config.yaml
arch: "resnet_bottleneck"
train_examples: 145000
crop_scale_min: 1
norm: "batchnorm"
activation: "silu"
depths: [4, 9, 4]
dropout: 0.1
widths: [192, 336, 576]
init: "xavier_uniform"
muon_scale: "match_rms_adamw"
adamw_lr_other_params: 0.0011
ema_decay: 0.99
lr_schedule: "linear"
weight_decay: 0.1
Rows from block 7, named by matrix and row number. Each number is 500 + 25 x the weight over its row's rms, rounded and kept within 0 to 999. All counts start at 0. Numbers have three digits each.
# convs1: 3x3 conv (model.blocks.7.convs.1.weight, 80x80x3x3), inputs 48-55, a 3x3 kernel for each
convs1.0:489480466513468505518505511504479492504472463497493492493465448488472470502509477469507468490477520498473457496491475464490495492488444525522483506502473469451458490493501502514527476506498527483494483517477515503527
convs1.1:464533510512531546493464519522532510473526502510519499511491528477480502465469518485493531487502521493470476474495551504503536510502543498486484487494526465493485450512467520546506497474501502490522498479508476519517
convs1.2:474497484487525534479521498482522530492516498480497461471483471451459453453494491473477529461476529493451523537507481534516543528503539511477523535510496515528500509502477455456507480476548506492481511522489532542484
convs1.3:491451456506554531523467528518513515512511473486467475492502532484518506496499476512468515482490471459510496519507551501465489537502538491485514481460529516517515527468456494488491468521535507533502497486503490494501
convs1.4:509477511506480482491453450492551517506525514489505505488514506464561546508530517476469489520482497506536496480480453511513468539515480480489520495495515462520498507490512508513498501535509510493493486513487453464471
convs1.5:531532529505527475465471521485506470494453495460480477485498479554495490541511503538507462523475428554536484470483508488501502499474510505468524463479517502476485472459427502500477444495467522488518486462499510507511
convs1.6:529495467491485505499492517487500501499472464471459496445484508499481474488496482493511463512453503515516495532470510493556471484463457502517557507539520542518533476489498520502532510472504454490534516482493481535471
convs1.7:510526490508512500425483436536510532501486527513509518479539509492531533510508490471491511508526524488503525514530498544521467511538473502511508522488502488497510485494500512492499477490525536492494509474474490529469
convs1.8:512530518460502515464513507491500492460502498441480489478451488494512476482464481467502500450489482415436442568494513508489516512505538468496514462486492525494514506511480471547484429473522519479472516505486535516489
convs1.9:495518465498491426478498513502493496498496518466497522518487502475505465492455480457504514535550519508510490554512542445520507506499463494495489498506514495527495508489525491476536517476469519515489474512529492487501
convs1.10:499523473489527469467536504512456427501492413543509457486513535456499500506467535496468459563475455469526448518497552455470527466502489536532511465438505500492488510505499511480519479491527508521497523480519491470542
convs1.11:525537496485521503469470517497562477481482472519482505533514476462476512494521548493518465517483461480503476519478513511550534496489460486503497480491497476494529504508515512508517507572531466501506502485479528510494
convs1.12:515488485537507496546486504463515485487523471511495511490518454489520495501508486447466490456565490536504507488502465509481502459482512476475502536510536507528506477498479465475497475493529499503522508485510506506446
convs1.13:498478494481486498462466489523483509501494551498477521469517491522482467528533530507471486535507516497541512469529486520481465550477521480503490485510490513488506488497464475481475518474459492484516542541490489488503
convs1.14:537530545495545486466473493526498498468438490438476481483487478519528518472526495494497451472523502501501485520496495542541493499500529471481505482491489467494518531530520512542476504495501501525490498509495489474505
convs1.15:477472493486498446485472498530504552484489521508505533470486477488476468472450471548502523545527530536549545467482479470484481465460469479506507512538500490520493489502503525541516504523500486496493501495510500536524
convs1.16:494528547509468538557440532481464491510472471489463493487479502457517508502514547471520504506490499494493516484466495481558511518508486475512531491548498458530508490489480475496456486510555509501506515464485503538533
convs1.17:511524476500511502485474439434484522498488532466461505504500489530521486531530524478462479497517475518513506523522513510502497513525535520503515565466471542478494460470517498501517504521476481514491514522531494510481
convs1.18:490495451477474452510552505539504526480483487480483498491517486513537496521529545517516540522452484474502471520531528516534532519480484505509485498485459487486486449483505489497484482490504475498504518510457503476517
convs1.19:475487465479480478531505541544544501504507490496485518482478522549485519557504500483491485486484557462507552534519463510518502504532493484485474439457531473512484481497487535502507536506592484458476520526469552539489
convs1.20:485495465478480470494478465497477493516471453500506547514498489501515500516514514477504524505480526496484494467528508496509487537501530494472505516478479514506460516499497521558498522479439495509497478527505488478537
convs1.21:461457510507491491507474478523470495471491512493518520540511540472483497490505450484476481486471473504490517498485542510539549494499482494507491524535492537549489486511521485494482483467470525526456521474504490494499
convs1.22:531507468451505503485455491471492461471505494506517483538547476521522493525466472448491450491518518484532560494488501503512483490472488536524532504481479501521487482503495514529501492451507509512473507534478523481469
convs1.23:537483491472446480480493491516490460522478479472488453444494460479544506482518516498488464474468498510534463476503446514518494516508478493503499464474482514499501480457481489470458480513495506515514536558514499485517
convs1.24:503467485547510469528488486499532473463501495489489504471516501516506485501487486495481453476479491517513501486493501541505530488512497462468506536527483540552562458497490512503474469504460491521533494529531513505552
convs1.25:485505497514531516479537543498487505484475474495489494516507492554530495524489488523518489478495527493524511494491520496498487502513468488485532541512492535513489551511490539508499475576499568490498472465510595521508
convs1.26:503513566482475532468462545524455493518494478530491515525480467498523479499492449510544504510459495514513554495490493506502503525502534480498501526487564530500508515469457500440492509480496496539500511497495492550491
convs1.27:548490451485506488522490477469501482459511491506499501488481488461470512522484505493450499459464485429514548451479479522518474535477536489477483536509513508483508487441461449487524479461477505508478557492506496516538
convs1.28:537490554504426473502470501483471509501498514485523498506527507522515509477525504473529530491531505501467510497474465502495457456461470499475490529481505542508499440474522494534548483491530500464522481493500480519475
convs1.29:514499465492479501456489503491533503534522481521498450459447447486490493512520558499493478501523455490484515544514504469513479529478480538482468490531490506535509482457491468467480536496509513512559525481454463485467
convs1.30:463507520469527506463462498509475505523463460551449449494494489501481507477468479474484445509478449467475475467465487475507497517480452493497533494495538493525530443501490497492455494487506515503502561534491492488499
convs1.31:491497512512494539460443461522484519505466502498506515517462470465493492506516498509526534528496518525507501511516510492512489481472449487498494536497474506479465507523490495515500468506469504496513532491443509535515
convs1.32:455470517514476494498579507482469492531513514488513525482485521478522483492468481483488493494504472481506465442483484482482487519502475499503489512496483488499487498513507492500464514491468529510491498493499516470540
convs1.33:519524461551507500538552502505498467509507510458521490513511508551536533477550512480505481490488477476510494487483514467515486504519491468488445525520508558519507450490475520544498471514537494555502495460545474456530
convs1.34:501486467547536504491496491552516496486499498529490472536539501494467508511490501501507475492520487524458458501486472476528504467480489484520500501508493480485478501480488455427494495482530479481501488478484459505488
convs1.35:488524506523459474491485510496480489476490491503465511501536487518516492525528505472463466461509483474488482484519533562492520497510503490514491492493545453478509478500502496515510479481505463459498503507553535509499
convs1.36:507470464508508485517503519508488473470505465468478464489499486482499517470535523476513511478520494492487483517488490487481456494490447485470465486476489499524511500484482483513518536525471476511483499486531550515464
convs1.37:494526506523482514485447505483486510490510530498540508509505509537491514545498484456521553494483502487508509518483471499463473531517527501498474513450450535515490492520568505502493518477459512480446517510466498507490
convs1.38:495503516512515474498516466507514473474499515484472531515521514546513536513491512515485488509525482526506475569541512496467530485489522502526499477537478485458470493533498527505503480494487513495494546513484486538509
convs1.39:470467489483554504512485567480465513487476511502521486478512495488507480473444491491493533492490503519511485520522480506500494531515458499488491495506498490513473502516517462500482534508506466461534491500497458500497
convs1.40:494508503489484502453454498464501457501495496530475477522481507502484487518484452471451505487440460479496462474508512482509546504498505505493499467461536488492512517492512505464495475470472516498519532541503513508474
convs1.41:487491505503461490476440454520518516557518517486515518523468485496478479494486470527490514501478503528500488503503470493495495520506480542523471526538535525513516523454435496493469507470480531507496497527486540498472
convs1.42:482487505484504529506528488523470477504467492489459478481507502456476497485506504488489491512483555507464519496508506476559527512524474500492485528514477508492473513506497490479496490486541505510472491520503471509460
convs1.43:470503485495516507468505450507513518509496519496442477461472502513498482515499519484527494474472491489476477475459498456518517537526515473476513486456515498523542494498527486525507464526530478500454521529497449471501
convs1.44:557479473514498492515511473496517480469435496518481505487503470480524485485472464487493515543557508527543479527471500500498470489497474513513468491497496492482493503541549534546535521560500437475492484496491511472493
convs1.45:516450478549485482538491489452508489510493526521548540507484467503513492517503483459451498536485536539533560491523493479555510490518484489491501471484500502521538489520519511489527522512525440495527456494471451499489
convs1.46:530475492517487489491491495482459474507466504483463474476494499478522539481514497507508485495491530488491477495545477505496477496494466519502510532537493520524504538505522540519523568515550487489461521515460529483487
convs1.47:478498465426539483481519534483507504498495506486464480451496483487513480559545503488449505507503506516521526468477455514531486523542499477468462502454474522535513511503517470508489549508501501508483501536490491530466
convs1.48:505476511450463503489475514506461513489474515481483482477518479506474477487497481520504484526530529497494520514522500532514533495496539512502457476521494482483453551493497521508486471531514491489543511476507514533497
convs1.49:539573484504491495493476455491489540491503498457492475425504484487565494485506463489509540531475535474465503466505461544504475492473464531524477557559534467460442537498460512485515457473467485448455504503461507489501
convs1.50:482486503475532500484542517465455487494493468467514530502480522465502543471531473506500470501473493512522506515492519465495512470497489508473500470482503498500549482505471504453437484480489468492475522539490484511516
convs1.51:492537532473483520497456461470453478496530496467497528479469512491487525473487495471521508482482496471507526491484548491488493507521490481498493505497510541482523505522519476468547498521502521479491507515484479471496
convs1.52:510466497484532549480501522507518513490482463505493510500528494535570456521463491482466518471495508520507457506536447544499458478485485535514498525502472552490510522481462498497447473529481466495469509487478517515472
convs1.53:505487544495446522452470451535472503487482512475488518490493475462479500485489511503496492511482512459471490474472452482516480528482499506493509517577514489471512483510480544542475475459457517488509479476494489491522
convs1.54:508490457522474499526467522516513481488474455505513514505445487480492476462499534520500498475498513524506495499478481545536467463485465472469475468544503484499491530496515495532522533475511503559485532484520513550482
convs1.55:495471460495453523520529486481455502502453535512501509527509467513466525542526490454485474544477489486492496476487483472493469501522522515471482525470483466486532525510545510462522459431494518554475478501442451472459
convs1.56:440479512472510495518554533504515485476479519511451527532499518482535572537510486502518556483500521449513544489503498499574532498495496476461480501531446482459499520482498439497528508509520509516502532533490465504500
convs1.57:484533495458528505511572501460485516475495507495515544524539513533498507484508452495489514471503528449504527496464490500508475534540488500484488502449488519469492460464496478483514460495480475460479502473514488489487
convs1.58:494506550504502536498499571520489475466517516466509474557546496491528485507552482508480509475522519476492512507514489511493481505478493501508478503496529494478501519509507531522506490485511508488474509545481550500460
convs1.59:503469492473475522520541554490477514477486491468450471506473517471511515480489500508539530504512512497488470503466482467477504481502490469468468534463460544554526514515470515531579508487520499484514508526464527506498
convs1.60:496467494503511522489495510499477471504516502487527472467521472499546547540484503485498536531501537473505525516510504500512520511487493477484503445522527460501479486486500499488505495501499432493520537520482540514528
convs1.61:499489478485516476464444487472484460501488506505525465513495476500513498502532515506517479506504522518509493504507487472540518476498499528555494522480466517495464477466505458489455485467513484481515503489497525499504
convs1.62:464528502497523498519489502522507514505483500504482457536506521492475503497466497481478458472478474494526525510516500510560511476524485478523468529536475513514499474463504516499485469523533492516481546469496530526490
convs1.63:482457477472436484455483455488521494508514506484488526456483467519523479536505504506476480480488531487481510481508543486510526471456481479504535430471486491465511499495475515457493542532494505506478514529500521494515
convs1.64:516480512499505486510495478508515536477505491518505502494516499488556552507497468507498453492454473500473517511480483494465485505510530530512492475472491506475519480477448510544496467491472500496499432498480485514484
convs1.65:520489539469481516473452502493504495506471499516468476462499544496510478507522481516519492476544548491465491495471505520490544510476513456503481522504516477487494472519464445491484508527526522473503509503500528479495
convs1.66:529524506559519440552492450484500520438489556479500507502480486465474530484535556484446505518483491522500495506525483496480539512497531487503501495493477471458484481486475497527475520525461514533501475504477509496483
convs1.67:529547528479511545481512554495491510503514492485541466489509525512533529529513516485497503456469526521503545467529478471572558499503493490478493466507504471498477511487443493517493525502513484478498485491498504504478
convs1.68:533466470487498513521489462503487524509517514488511470509502477509488505479491483478492475505511520527515556480475474448451452505470463536514529481526560498497508495484501517549506521515523518528500539495495469527483
convs1.69:478512527477539468496489505463505502511468510501527536492485415499516475449516520471476459529517507517487528535552516507508523453489477497527497537536476490556502473505472518541475491491508501495483476451472527493475
convs1.70:536527508558549500486510471484502472504480517521472540482479477508494488486513511502466495537490506492494489468488500514492506462477483486506533480524520502478491514494503504478459488548508506490512493468470540518493
convs1.71:472482456518489504484525521499473525485479537463506518529469463488488477473503481485516506533510499514474457476494488458554491465493509503454516500496522478514500467514502489448478526496498454484508458522504488481491
convs1.72:538539470552556483519488490509511487516505494528506488458426437462460486454449470486506502517540524528517495511461520470501503483532510482512516497525475479526498501528475525533548470491558531516511497473488525469496
convs1.73:474461480530455472519523495524490483524498476536544519519514535494497553486456488491466491524475496508514490515566531512485513477487483538477526476457470484474466489507542473483566490523496482476494462509525492477485
convs1.74:473516488488498509474445490481462508475504509519515484467490494525542492481527527507513472491521458480511501485511521491505514509505485485492492501518469463450480519510499518537481470498509505542494477477523492523498
convs1.75:516485519504475498484475512479522516495523525499480492488512483524491505520515505509512483540577489497517518495501523523511499523446489540527477511533522516486545506512494456498529491545509481504499504496522553531545
convs1.76:490509452513515474501510525455499496472486465488501504520458455496506538493475530463510506484521568481478492535500440538503497491474483495507491480473474524487483507476478488497483508523557461487470475519489513531559
convs1.77:481526515466504506461488470481476475504513486489497512542489470522487478516484477485484484490501508515513516518499489522513514512489479521575518564538504461472456533529514485520519527491518479464495493479520502486568
convs1.78:483472466521496504477478504476503498536529510506505517463496489489467525485502497496471511536522541512505516473502481502514504518509499517465487542450480504477470526511461481495502471515496476463481492523504538522500
convs1.79:463517529457481520563482558481460474490507492459501525466442457504511506480517519478453471447510461477526494520499463539455496513507495483481490464475453495535489475488476502550529508519488501471522537501485475511511